Rows from block 10 of a small image classifier, named by matrix and row number. Rows with one number belong to one neuron. Each number is 50 + 12 x the weight over its row's rms, rounded and kept within 0 to 99. All counts start at 0. After the name is the row's rms in percent of the matrix's.
After each neuron's rows are labels from the 100 images, of 14976, where the neuron reaches its highest value: "strongest on" is what is common among them. Only what is clearly more common there than usual is listed. The data: streak pictures of flow and ridge fields.
# fc1: MLP up (model.blocks.10.mlp.fc1.weight, 768x192), inputs 96-191
# fc2: MLP down (model.blocks.10.mlp.fc2.weight, 192x768, transposed), outputs 96-191

fc1.415 063:56 57 29 36 61 61 41 29 57 43 56 54 57 45 79 63 50 51 58 50 41 38 60 70 39 50 56 41 28 64 62 60 27 57 61 49 24 62 66 31 69 63 62 51 41 53 44 63 56 55 52 52 31 36 38 35 42 35 59 43 50 35 65 30 42 67 53 43 60 29 38 75 53 46 31 63 40 67 50 61 73 48 58 36 42 58 60 35 63 50 61 41 48 80 56 42
fc2.415 117:51 51 47 20 42 56 69 40 44 44 24 43 52 32 44 56 59 32 45 35 59 57 61 49 40 54 30 56 57 61 43 49 43 75 59 38 57 24 68 60 52 54 49 56 53 58 70 62 65 47 42 55 49 56 78 53 39 40 52 60 44 47 45 36 55 53 49 71 44 57 57 66 50 46 35 48 29 53 62 19 58 51 49 44 37 48 46 56 56 36 68 66 42 65 39 36
strongest on: saddle; pair of whorls

fc1.308 051:70 36 72 45 53 25 48 57 48 84 72 48 58 58 60 49 26 54 51 51 60 66 62 47 43 59 15 51 56 51 34 41 41 54 40 28 41 35 61 51 57 55 44 38 44 54 47 40 55 58 41 49 55 45 53 70 47 51 45 48 40 45 61 52 63 47 46 48 60 54 59 73 47 61 33 53 50 41 47 44 42 31 52 61 36 57 04 72 31 43 39 36 40 47 18 56
fc2.308 083:50 40 42 48 62 55 19 39 64 46 67 59 54 65 59 50 24 85 58 70 52 56 42 47 54 47 48 68 32 48 45 46 63 40 63 49 41 58 37 37 50 49 55 41 38 47 48 55 41 39 55 55 75 43 38 50 54 40 41 51 60 34 63 62 44 49 43 42 46 53 55 46 42 47 49 61 53 71 48 51 50 47 43 48 58 70 56 49 75 56 64 46 43 39 32 78
strongest on: turbulent

fc1.272 051:52 50 41 72 56 52 42 69 40 48 33 52 60 48 60 44 37 42 44 53 39 40 49 62 64 45 49 55 61 21 36 48 49 40 39 54 54 34 39 53 73 32 54 33 31 50 44 26 81 28 23 38 56 53 41 56 42 58 34 53 41 52 40 51 54 60 70 42 62 38 28 43 58 35 48 59 53 65 55 61 35 39 39 43 66 55 49 51 75 60 72 51 41 44 54 31
fc2.272 049:43 46 65 52 64 37 64 40 37 39 51 43 55 69 54 61 46 58 33 39 59 65 54 73 43 35 59 29 47 45 38 57 41 50 20 36 34 40 62 63 42 38 47 59 48 56 44 47 68 66 58 70 54 60 55 47 50 60 50 57 52 54 45 53 52 59 62 88 57 51 38 48 62 53 57 54 57 50 49 25 44 75 53 46 44 30 60 44 22 53 26 64 63 35 50 50
strongest on: whorl

fc1.586 049:61 39 54 57 38 73 34 46 63 44 48 54 57 58 54 52 48 44 60 57 46 47 46 64 61 47 65 48 41 49 62 49 54 47 65 46 54 49 51 53 71 53 67 25 17 57 55 59 77 41 58 51 46 55 39 56 41 34 55 48 34 25 46 55 52 72 74 28 59 35 42 34 71 50 52 57 55 54 44 62 58 28 08 46 58 58 64 23 68 39 74 58 46 42 61 46
fc2.586 066:61 30 82 67 42 51 62 39 50 61 38 35 34 54 46 46 57 60 37 34 69 34 61 65 36 44 82 29 64 42 44 52 57 60 35 35 43 59 56 52 42 44 52 49 50 54 58 51 66 61 54 63 36 52 62 45 45 63 42 54 52 72 37 33 52 58 51 81 57 54 47 41 54 49 41 66 58 36 36 76 47 77 56 52 59 51 58 54 44 47 33 61 59 38 55 49
strongest on: waves; spiral

fc1.532 069:83 36 37 61 51 44 49 44 31 43 42 70 46 47 42 67 51 59 59 68 29 49 53 52 67 56 50 65 33 50 54 73 47 49 54 55 43 47 57 52 68 61 43 36 43 61 46 36 56 57 38 24 56 39 26 49 29 37 42 29 40 66 61 44 56 48 80 59 57 26 46 51 55 56 39 53 65 72 32 58 59 73 46 47 53 70 61 53 67 43 57 44 61 33 65 35
fc2.532 058:37 30 63 61 46 45 48 51 58 48 59 31 52 94 43 49 58 56 35 44 57 48 49 61 51 39 81 32 52 49 36 50 47 51 18 54 63 46 45 69 43 28 49 65 45 56 48 40 66 74 50 74 33 59 51 46 52 62 47 53 58 52 44 31 46 53 75 64 55 54 40 31 46 46 52 47 62 38 30 43 54 77 50 59 59 32 54 59 38 65 32 57 57 40 55 33
strongest on: saddle

fc1.100 064:51 46 63 74 43 38 66 66 46 42 54 63 61 60 43 59 39 34 52 55 27 44 45 60 62 44 51 43 52 46 67 49 43 55 75 49 59 47 43 56 68 32 38 43 25 57 50 44 60 40 31 51 23 45 43 38 45 51 43 45 52 65 51 56 47 65 58 56 50 45 59 57 45 59 60 68 65 55 40 60 51 53 42 43 62 55 41 46 66 46 52 49 58 39 70 36
fc2.100 045:24 49 41 82 36 49 68 59 42 51 56 34 60 55 45 53 60 37 60 45 51 51 67 46 53 58 71 43 56 54 45 49 33 59 35 67 59 48 58 55 51 60 42 56 61 54 45 44 60 52 50 63 40 45 45 43 48 64 61 61 73 46 43 52 48 70 61 44 61 52 43 07 58 53 55 57 48 57 43 17 38 68 59 47 52 51 57 50 52 68 40 55 54 61 59 41
strongest on: source; pair of whorls

fc1.224 056:52 40 48 69 43 45 44 57 49 50 30 49 67 58 54 53 39 51 43 61 42 45 47 66 66 37 47 50 45 38 45 45 54 44 52 46 49 34 50 52 68 45 59 45 34 52 48 36 94 30 38 45 47 49 45 47 46 41 52 52 30 54 49 44 56 60 72 41 58 37 31 50 50 46 33 62 59 58 51 60 54 38 03 36 75 60 57 42 77 35 73 54 44 36 59 27
fc2.224 065:49 47 75 72 48 44 63 49 47 43 55 27 49 53 50 55 58 51 33 34 60 52 70 62 39 35 80 34 49 47 47 50 51 58 26 40 42 46 56 56 45 34 51 59 53 56 43 37 66 72 54 69 48 57 58 50 43 68 49 51 45 68 54 36 52 57 53 88 47 53 48 42 60 50 40 58 57 44 50 38 43 84 57 45 50 37 59 52 26 53 21 59 56 38 50 34
strongest on: whorl; saddle

fc1.715 052:41 53 64 53 46 53 47 45 53 30 68 58 53 47 65 59 57 66 63 63 28 37 55 54 62 57 57 63 49 53 64 52 35 63 49 64 49 56 46 35 68 69 50 37 51 60 33 34 67 41 38 54 34 46 46 33 32 56 54 58 30 50 48 55 56 64 64 58 60 36 42 60 57 55 48 71 63 59 41 57 59 60 49 47 41 51 49 33 54 72 46 37 42 61 42 54
fc2.715 044:65 62 45 10 51 64 52 47 39 57 24 49 48 37 34 45 61 48 58 49 35 45 51 48 48 60 25 57 59 42 38 60 45 55 75 48 61 48 52 53 58 60 54 54 47 48 65 55 47 37 40 43 43 54 59 58 54 16 40 56 16 41 39 45 50 49 56 33 55 48 60 85 42 43 38 85 34 42 51 53 59 32 45 54 46 38 38 47 74 51 62 53 46 67 36 71
strongest on: saddle; whorl

fc1.576 039:66 66 52 47 66 53 38 37 43 42 37 58 57 50 67 56 42 46 36 42 69 49 51 41 40 64 47 47 51 64 36 37 29 33 60 48 68 53 54 57 56 41 58 57 76 43 46 46 39 38 59 44 67 27 64 58 57 60 32 35 37 55 57 44 63 53 47 54 47 64 44 49 38 47 40 63 40 66 48 54 47 55 58 73 44 62 45 57 46 48 47 48 35 47 29 36
fc2.576 075:51 38 47 67 62 45 25 44 67 50 55 62 47 46 52 55 21 78 49 50 51 60 39 58 68 36 52 59 46 54 60 54 70 34 59 53 45 55 53 43 55 72 56 37 46 42 48 51 41 30 58 56 63 51 30 70 61 29 47 42 45 33 58 54 40 54 43 46 61 43 41 33 47 51 64 39 54 50 48 22 54 18 47 53 57 61 63 37 65 53 49 40 47 45 58 39
strongest on: turbulent

fc1.264 054:63 52 71 49 39 47 62 48 49 49 64 53 55 57 56 50 52 59 59 59 15 37 57 52 63 49 50 30 19 50 73 51 48 71 46 65 59 60 46 39 48 51 60 52 74 64 39 63 53 55 44 56 44 53 49 23 40 30 40 57 23 56 47 41 51 67 49 55 54 38 52 47 58 56 45 54 58 49 43 70 31 53 40 50 41 46 31 31 55 77 55 31 51 50 66 38
fc2.264 027:63 54 44 15 35 65 56 56 34 60 49 48 58 63 37 60 64 28 36 40 43 61 63 71 49 48 51 45 64 36 45 63 50 43 51 41 53 42 54 81 50 28 31 69 59 49 75 48 57 57 45 51 41 54 46 59 50 39 42 55 21 38 51 68 46 52 83 38 45 45 46 69 51 49 41 63 48 46 54 50 60 39 51 60 39 34 26 44 44 53 43 50 59 63 55 58
strongest on: whorl

fc1.426 049:61 57 40 44 70 61 49 50 48 32 30 53 58 51 64 56 27 50 52 42 72 27 45 46 42 73 48 42 39 64 49 42 37 38 45 40 56 68 83 65 47 50 60 73 70 45 48 24 47 43 55 50 44 31 60 65 62 54 31 48 48 39 70 47 39 34 42 45 63 59 48 52 45 51 59 59 51 60 45 49 30 65 52 60 40 52 40 44 50 28 48 58 39 51 40 46
fc2.426 062:55 63 35 59 69 54 31 50 57 52 50 77 48 59 51 37 37 61 64 68 30 42 50 41 60 47 41 64 52 48 41 59 56 36 55 62 53 62 45 43 57 77 58 48 42 38 42 54 33 18 64 52 67 35 39 57 64 23 41 51 33 41 55 60 48 44 46 37 63 38 48 56 36 41 56 56 55 50 53 60 57 29 43 55 52 53 45 39 70 59 61 41 58 51 37 83
strongest on: turbulent

fc1.181 052:53 54 69 49 39 31 58 47 51 61 90 50 27 48 54 79 51 50 50 53 64 84 39 38 47 46 48 45 66 80 42 46 49 42 57 58 53 40 59 62 64 60 42 31 55 48 39 45 55 57 51 57 60 52 52 61 60 48 51 46 67 50 45 47 72 41 51 65 47 59 59 58 38 66 47 58 39 31 58 39 53 14 45 57 34 51 37 56 35 38 47 19 43 52 43 53
fc2.181 034:42 52 44 64 64 59 38 43 42 44 62 63 53 64 62 45 45 65 55 65 44 37 34 22 55 47 37 61 39 51 50 45 49 35 59 48 45 63 43 24 43 55 52 44 52 45 33 51 35 40 63 48 68 40 37 44 57 33 50 46 62 41 55 50 45 38 47 42 57 51 65 61 42 46 58 80 49 65 38 68 46 42 49 51 49 58 57 54 70 55 67 42 52 34 31 76
strongest on: pair of whorls

fc1.76 047:45 54 56 56 46 39 36 32 55 45 36 50 59 47 60 47 46 45 43 59 48 56 54 65 69 42 55 41 64 33 43 52 30 52 41 54 67 45 48 54 56 45 61 44 51 53 59 68 82 48 32 53 55 52 42 43 40 32 47 60 73 60 52 39 51 60 70 51 63 37 34 73 45 44 43 68 45 54 53 62 57 47 40 24 58 62 49 62 73 65 70 44 42 49 45 30
fc2.76 059:59 26 57 42 43 40 52 44 70 48 53 27 53 60 26 59 49 36 47 27 61 65 68 66 44 44 79 40 44 29 47 46 49 62 32 58 59 47 55 62 58 29 39 54 54 57 61 42 68 63 55 62 55 53 50 53 48 65 50 55 46 60 45 54 47 57 55 64 52 53 57 34 47 64 45 28 59 50 35 42 49 67 61 50 53 54 65 52 31 52 24 63 52 62 58 44
strongest on: spiral; waves

fc1.319 060:49 64 59 50 51 61 49 38 51 53 39 52 59 49 63 50 49 48 46 62 25 44 70 77 61 31 49 39 53 56 60 49 28 50 54 73 52 52 46 39 77 49 58 38 51 64 45 61 67 57 59 53 61 50 46 29 40 36 64 51 47 38 47 43 39 64 80 45 73 39 31 54 48 48 35 68 40 47 55 66 44 35 20 33 40 58 62 49 65 56 73 50 50 68 56 41
fc2.319 105:64 40 54 33 30 55 68 54 54 57 38 40 56 48 34 64 50 18 44 31 58 70 68 73 45 54 67 39 55 39 49 57 50 62 40 38 51 32 59 78 53 34 38 44 61 55 74 42 70 63 38 64 52 64 64 51 44 56 46 46 24 49 52 34 54 62 62 56 44 46 52 55 53 59 35 38 51 44 44 37 55 51 56 53 40 46 50 50 37 45 36 59 50 53 66 28
strongest on: saddle

fc1.218 045:85 42 63 44 61 43 50 65 45 73 64 47 44 52 68 71 41 49 44 48 70 83 51 48 42 64 38 50 66 63 47 36 44 39 62 54 37 33 75 67 59 53 43 40 64 43 37 64 50 54 50 48 73 62 59 70 63 56 44 38 37 46 54 35 56 47 49 65 68 57 43 63 39 59 39 72 42 40 53 53 49 29 46 47 46 47 34 52 37 46 53 29 43 51 38 43
fc2.218 037:45 47 50 74 53 60 36 53 45 52 80 58 51 35 55 41 30 65 54 60 58 29 30 37 60 32 53 61 43 41 56 50 64 36 52 48 40 65 39 28 50 65 43 55 49 39 45 48 33 44 61 57 59 28 31 49 59 46 47 50 68 50 62 62 41 48 52 36 46 45 59 45 58 39 62 58 59 58 52 75 49 43 44 52 56 75 57 47 60 64 46 34 53 50 43 58
strongest on: turbulent

fc1.44 068:55 48 48 64 64 35 57 48 43 76 48 56 34 53 51 74 44 66 61 74 65 53 58 38 47 38 33 64 59 73 51 62 44 52 58 63 38 24 35 53 52 50 44 30 64 55 34 51 57 42 34 40 54 40 36 53 40 54 34 40 63 63 53 29 57 44 57 60 33 49 57 42 32 62 59 44 52 41 54 36 58 43 33 51 47 45 74 45 51 39 51 34 73 59 66 37
fc2.44 043:33 47 47 62 53 63 40 43 53 41 71 58 62 78 78 52 24 54 50 68 58 52 28 19 53 44 34 48 45 55 45 42 53 33 44 42 46 48 64 31 46 52 54 43 52 45 44 52 44 51 61 63 72 46 43 52 52 45 56 52 76 20 70 46 32 42 54 51 54 51 76 49 61 39 60 52 57 58 46 81 45 44 41 56 51 63 49 52 57 53 59 39 48 32 34 73
strongest on: source

fc1.762 065:43 45 71 66 55 50 55 51 38 48 23 54 51 62 66 51 52 46 64 55 41 37 55 56 61 35 31 47 62 43 59 66 35 40 53 51 50 40 51 67 74 46 42 18 60 63 53 03 51 51 31 33 59 35 43 65 36 37 36 46 58 60 58 70 60 42 54 60 56 33 50 58 57 64 49 40 50 55 50 44 51 59 37 50 74 66 50 55 52 45 49 47 57 39 54 27
fc2.762 029:20 38 67 65 59 48 54 25 46 35 58 38 65 82 56 59 41 55 43 54 51 66 41 48 49 51 62 38 59 56 42 48 39 54 33 52 50 42 68 47 49 31 65 51 58 56 25 51 61 64 64 78 52 58 49 55 45 54 65 51 76 48 49 43 39 48 67 82 69 51 53 41 66 49 54 61 53 48 36 30 46 61 59 52 44 39 47 50 23 48 38 57 51 34 39 59
strongest on: source

fc1.474 051:47 39 41 70 54 35 56 58 51 43 30 46 58 43 53 44 48 49 40 58 42 39 38 62 70 42 37 45 40 50 49 62 70 37 44 51 44 34 54 46 77 39 55 41 35 54 52 27 59 29 29 47 46 46 44 62 41 47 62 51 34 45 59 28 44 65 53 47 56 41 31 63 44 49 39 47 61 62 49 65 53 54 20 63 71 58 56 40 73 54 59 54 44 38 60 36
fc2.474 085:38 35 70 63 48 33 52 57 66 52 66 15 54 67 43 57 57 45 36 36 57 49 61 54 39 43 77 30 49 68 42 35 45 60 29 47 48 40 51 33 55 32 68 58 47 63 36 54 63 72 53 78 33 57 55 51 41 70 59 62 65 58 54 41 51 49 47 65 40 56 59 19 51 46 41 31 54 48 39 43 47 62 47 54 54 49 53 53 46 50 35 54 50 45 58 23
strongest on: saddle; source

fc1.324 077:89 49 51 46 54 53 57 38 29 54 73 67 29 65 52 61 30 60 46 62 53 62 72 68 67 66 49 53 52 59 50 71 54 58 51 44 45 30 50 47 48 48 46 34 52 62 49 60 58 64 38 16 54 57 34 47 33 65 41 31 50 56 40 44 51 54 59 50 48 37 60 38 56 56 69 47 69 39 34 32 26 73 47 54 66 64 57 36 44 41 51 38 74 53 48 50
fc2.324 028:57 61 50 73 49 73 44 58 21 61 57 51 45 40 66 45 35 69 68 60 42 56 50 26 61 45 30 48 60 49 63 60 24 36 50 74 28 55 50 39 36 53 48 35 53 38 36 60 50 29 65 62 52 26 40 67 55 39 48 50 62 53 45 53 39 50 59 40 62 51 73 47 54 34 60 33 52 44 39 41 64 43 44 53 65 61 41 48 47 83 27 47 62 36 66 50
strongest on: spiral; waves

fc1.171 112:70 41 56 60 44 44 51 39 32 62 54 54 43 75 43 66 46 53 61 74 37 57 70 48 69 53 40 59 35 53 51 79 48 66 68 54 46 44 48 54 45 62 42 35 39 78 36 53 71 39 36 22 49 49 26 48 37 24 51 46 39 66 50 51 48 50 75 52 41 32 71 34 64 58 56 56 65 57 38 47 46 58 40 43 52 62 36 53 48 55 45 36 79 50 54 36
fc2.171 072:40 53 67 73 64 66 54 55 30 42 49 41 51 37 74 53 52 68 34 49 60 31 39 36 47 40 47 51 49 67 59 42 55 38 71 43 18 58 58 29 44 62 59 46 46 58 25 50 53 47 66 53 64 36 38 52 54 49 58 46 60 57 44 47 43 51 40 86 55 58 56 57 54 48 63 70 44 50 32 54 33 57 52 41 46 66 66 67 50 56 52 43 55 26 58 51
strongest on: waves; pair of whorls

fc1.633 108:62 62 56 43 51 43 38 39 35 55 75 92 45 68 66 46 47 50 54 69 40 46 69 65 66 58 46 47 48 51 52 74 45 69 52 57 54 39 49 60 45 54 49 34 53 68 53 46 58 62 31 08 60 45 19 50 31 45 52 31 49 59 57 56 54 55 69 74 52 32 45 80 54 58 51 57 55 61 27 45 55 41 44 44 50 76 45 52 43 56 43 36 75 65 50 42
fc2.633 030:42 48 60 75 60 52 50 23 35 33 50 42 49 44 52 50 54 88 36 49 53 29 37 32 60 64 61 45 61 48 56 60 46 52 57 56 40 44 59 52 75 63 44 63 58 48 33 43 41 43 41 51 55 42 52 62 58 38 65 41 63 48 27 44 46 39 45 79 56 39 57 48 40 65 58 52 59 46 54 39 41 30 61 62 43 55 60 45 44 52 46 51 45 54 70 47
strongest on: spiral

fc1.619 083:44 57 62 66 44 50 42 63 42 58 45 74 73 53 55 55 33 40 57 52 35 46 65 58 49 34 59 49 56 42 54 52 48 43 53 60 54 51 45 52 63 43 44 44 62 61 49 52 47 26 37 44 65 38 49 51 47 35 48 24 37 72 57 39 52 75 58 43 62 43 51 61 43 64 48 56 59 55 48 61 57 40 27 47 57 68 41 54 44 74 47 40 47 49 48 43
fc2.619 047:51 37 29 48 44 50 51 37 44 41 57 49 54 70 48 58 17 36 48 36 62 75 51 73 57 43 55 37 61 62 27 53 50 51 38 44 67 52 51 56 52 49 37 56 46 48 67 59 60 39 44 67 42 49 50 55 52 45 46 58 62 27 60 73 31 68 63 47 50 47 31 17 51 57 70 30 48 49 41 38 51 50 56 57 40 48 54 55 45 64 33 51 53 71 70 55
strongest on: pair of whorls

fc1.121 049:39 61 60 51 50 50 54 72 64 49 69 41 74 45 48 42 55 44 58 57 43 19 42 30 39 52 43 76 65 48 79 59 56 36 55 56 28 59 61 30 58 71 33 58 56 53 41 47 39 43 61 52 47 49 56 42 45 46 31 54 50 41 47 46 56 39 49 52 35 45 68 57 69 54 66 35 35 71 53 36 71 38 64 59 36 50 30 52 40 66 25 57 46 63 46 72
fc2.121 064:59 45 65 41 42 64 53 44 55 52 18 35 42 42 28 47 63 53 44 53 51 33 47 41 44 49 25 66 61 41 51 54 54 55 73 40 34 51 52 61 50 67 57 51 48 45 52 49 48 41 43 54 45 55 61 59 48 14 37 52 27 58 30 43 58 49 53 58 53 53 61 72 49 47 34 84 41 24 55 75 65 36 45 53 49 51 31 50 72 44 64 54 38 56 43 53
strongest on: spiral

fc1.74 052:61 52 44 60 39 49 58 30 34 50 71 64 50 60 42 45 47 60 45 61 51 49 81 60 61 55 48 55 35 57 48 67 64 68 59 62 42 43 45 42 26 59 58 50 47 58 48 49 43 58 38 32 55 49 45 45 44 48 44 27 37 58 37 49 74 46 45 58 34 39 52 40 54 55 64 46 62 74 37 44 33 47 39 42 42 64 62 34 51 52 52 55 61 71 57 52
fc2.74 031:44 60 66 89 72 45 43 45 36 49 44 64 45 26 74 49 71 68 38 64 50 21 48 46 46 42 51 53 38 58 58 54 53 42 69 67 41 55 57 20 36 61 62 63 57 44 33 36 44 54 51 49 70 49 58 46 47 49 61 48 53 73 37 55 49 50 57 74 54 53 57 54 48 47 66 40 53 44 48 79 43 50 44 34 46 42 69 53 31 38 41 51 44 27 46 39
strongest on: spiral

fc1.501 094:54 54 56 65 54 49 43 25 49 52 52 72 58 57 57 47 45 53 48 66 32 52 66 45 64 37 42 61 44 76 47 62 11 56 51 69 47 40 62 45 55 59 45 31 36 68 53 44 55 54 38 31 57 29 27 50 29 36 45 35 28 62 60 51 50 51 76 47 55 30 49 59 56 70 41 51 51 45 31 45 40 50 28 40 42 71 41 49 50 49 53 39 50 58 38 50
fc2.501 102:59 39 48 37 49 53 57 37 60 51 52 32 50 49 18 58 41 38 53 50 50 86 41 68 62 56 41 53 68 48 53 45 48 53 44 34 46 38 52 76 50 35 37 35 51 53 63 55 63 59 44 52 48 67 52 60 49 50 55 30 42 35 45 38 50 67 59 36 49 54 39 58 44 61 45 38 50 42 45 09 63 43 66 50 43 41 52 54 55 48 39 66 61 62 70 54
strongest on: whorl

fc1.652 079:44 58 56 41 58 44 47 33 41 54 42 50 61 58 55 62 48 49 63 72 41 32 47 53 64 53 55 59 38 55 65 74 42 65 45 56 32 39 65 55 56 69 43 38 34 67 46 36 53 49 40 32 53 48 11 53 28 27 58 38 55 66 61 58 64 51 75 60 53 23 54 49 57 58 41 67 58 68 44 58 62 62 46 50 59 72 50 37 47 46 54 42 58 71 43 39
fc2.652 079:48 37 62 57 70 47 38 37 59 48 48 35 32 64 41 33 56 65 41 49 48 08 60 37 54 39 62 51 44 31 42 57 57 47 35 76 48 78 45 28 53 49 73 63 32 54 29 38 53 41 62 72 45 45 44 56 68 44 56 55 62 43 62 44 52 49 32 56 71 56 48 50 38 49 61 82 55 46 22 70 51 49 54 52 74 58 53 43 66 58 50 48 44 60 38 55
strongest on: waves

fc1.727 253:53 58 52 48 49 50 30 52 49 51 70 65 50 69 71 57 53 51 55 71 43 44 51 61 70 52 34 59 57 45 51 74 47 71 63 51 41 41 54 49 50 57 48 39 41 70 50 46 57 57 32 07 51 44 00 47 31 41 49 30 71 60 62 51 56 54 81 75 53 24 41 71 51 47 42 53 65 54 34 56 61 59 44 48 46 77 58 51 55 59 40 31 68 74 40 51
fc2.727 055:34 28 71 84 51 48 49 46 67 59 60 23 52 56 47 56 56 62 33 39 75 34 47 50 47 41 75 34 46 60 49 33 47 58 20 37 49 48 56 48 62 39 56 81 57 61 47 44 58 70 48 47 40 66 42 54 42 70 64 43 66 55 59 58 49 52 54 60 43 53 55 37 51 61 46 30 49 58 44 49 42 56 59 56 50 47 54 49 44 47 39 52 44 37 51 31
strongest on: spiral

fc1.398 054:49 57 56 55 63 51 29 59 64 54 40 55 47 45 54 53 46 47 46 60 50 47 52 65 68 44 47 51 51 69 54 44 58 44 46 47 47 43 64 52 68 53 65 34 35 56 54 35 98 34 30 48 65 48 37 44 39 47 48 51 46 38 53 46 49 64 77 51 44 36 33 48 67 37 44 72 68 60 55 58 58 41 15 49 51 52 53 41 73 47 72 45 39 51 58 24
fc2.398 070:55 46 63 40 32 56 69 44 34 49 67 36 54 53 56 63 40 44 37 35 64 57 59 63 36 44 66 26 47 48 39 50 43 62 28 32 52 32 53 59 40 29 47 54 52 61 61 57 67 67 51 65 50 61 65 37 42 67 51 53 51 44 61 37 52 56 64 74 42 52 42 58 50 55 48 39 60 54 45 31 46 69 51 47 45 39 62 60 30 48 27 60 69 40 52 47
strongest on: whorl; saddle

fc1.486 059:61 57 44 52 50 52 60 55 45 31 53 65 49 64 53 84 71 41 54 65 73 53 48 44 47 43 69 59 58 78 75 47 57 56 62 55 39 43 62 56 70 70 62 48 37 48 51 38 49 33 57 50 20 30 40 63 49 51 39 45 44 38 68 57 74 39 49 45 31 41 45 43 64 66 43 55 44 45 45 67 52 57 54 46 59 50 52 21 56 29 45 50 54 53 74 63
fc2.486 131:49 55 55 26 30 47 63 55 44 47 20 37 48 23 26 57 75 39 39 39 48 32 70 52 31 56 40 55 53 53 65 47 36 69 63 52 53 35 57 60 56 54 63 60 56 59 49 42 55 53 46 53 48 54 69 67 40 40 47 60 31 70 41 47 58 48 41 50 36 57 69 66 55 50 31 56 28 44 53 62 57 34 48 51 40 59 40 52 64 46 60 62 28 74 39 32
strongest on: source; waves

fc1.519 085:87 57 60 63 45 42 57 49 11 59 46 59 50 74 56 71 24 54 61 73 57 47 66 62 59 56 46 54 31 37 62 63 67 59 56 60 36 30 60 44 53 57 42 49 40 58 56 57 60 49 41 23 57 52 40 45 47 50 42 35 46 50 58 44 61 60 67 59 42 46 52 48 54 62 62 44 55 53 38 57 56 73 41 30 52 68 60 31 63 38 68 45 47 56 60 42
fc2.519 042:67 45 60 79 31 52 59 59 57 47 50 35 42 33 37 44 58 31 45 44 61 43 69 52 38 54 77 44 43 37 56 34 50 60 47 56 43 48 42 50 48 55 30 70 57 56 50 44 64 55 44 48 49 42 51 41 49 52 50 43 51 60 52 69 56 70 49 43 45 61 76 41 56 52 54 50 48 48 41 74 34 65 57 44 36 74 54 55 55 60 22 59 39 71 62 45
strongest on: whorl

fc1.305 061:64 40 38 67 59 44 56 41 48 40 48 77 53 60 52 58 45 70 41 67 35 36 45 63 70 45 52 52 33 48 53 55 54 50 71 46 37 47 62 38 80 66 47 31 39 63 31 40 67 52 46 37 52 38 39 55 34 28 70 29 18 44 62 62 49 58 74 50 64 30 40 56 62 57 38 49 59 58 36 46 55 42 27 52 55 76 58 48 60 34 57 54 47 42 47 48
fc2.305 073:42 30 76 73 43 37 46 34 74 69 47 30 44 80 52 59 50 59 42 41 71 39 64 57 42 38 77 43 51 44 45 44 51 57 25 45 53 54 44 45 49 37 65 52 55 54 49 50 58 65 45 69 32 59 50 53 43 61 46 53 52 49 55 32 49 50 55 58 57 58 41 33 63 50 29 55 53 42 39 42 54 59 52 52 62 44 55 46 37 45 31 61 49 30 49 30
strongest on: saddle

fc1.32 149:59 63 54 61 42 51 59 56 38 52 43 58 47 61 48 58 47 67 56 91 51 52 45 37 65 32 43 78 52 54 48 61 57 61 56 58 43 36 67 53 50 64 44 37 33 64 44 50 75 30 39 27 45 39 26 63 41 25 55 26 52 69 68 57 56 48 99 50 54 39 42 48 54 59 39 47 42 43 45 49 73 38 35 42 56 77 28 56 58 46 67 35 47 49 46 44
fc2.32 101:58 46 69 50 46 35 60 53 72 53 37 18 40 57 39 44 83 59 41 44 61 40 63 51 34 55 67 39 60 49 58 49 54 60 46 52 45 44 44 38 51 49 59 52 49 56 53 48 50 53 52 58 33 45 61 56 51 54 48 67 53 75 26 37 69 55 53 63 45 56 64 39 54 42 31 60 49 54 26 62 39 57 47 46 64 55 35 57 64 38 55 59 47 53 46 31
strongest on: whorl; waves

fc1.60 079:57 44 53 48 51 62 75 76 33 49 35 47 43 48 72 48 47 57 55 50 44 42 49 70 57 44 39 64 34 50 64 84 49 46 43 54 33 61 51 34 60 48 54 38 44 52 46 51 58 25 47 44 39 21 37 56 42 57 45 31 40 53 58 38 50 49 52 46 47 35 51 52 42 73 43 67 68 48 52 66 62 65 16 40 61 56 33 36 69 33 68 56 65 51 43 54
fc2.60 075:32 73 40 63 35 50 80 62 51 47 36 37 57 46 63 55 78 42 51 48 61 48 53 31 36 63 44 50 58 53 51 42 41 75 56 50 45 30 52 53 66 54 38 57 50 48 53 49 57 58 47 61 48 38 67 43 38 64 50 70 61 66 34 45 70 48 39 61 42 57 67 35 59 45 20 47 39 61 66 38 39 51 46 58 53 66 32 56 49 51 58 63 30 41 43 44
strongest on: saddle; pair of whorls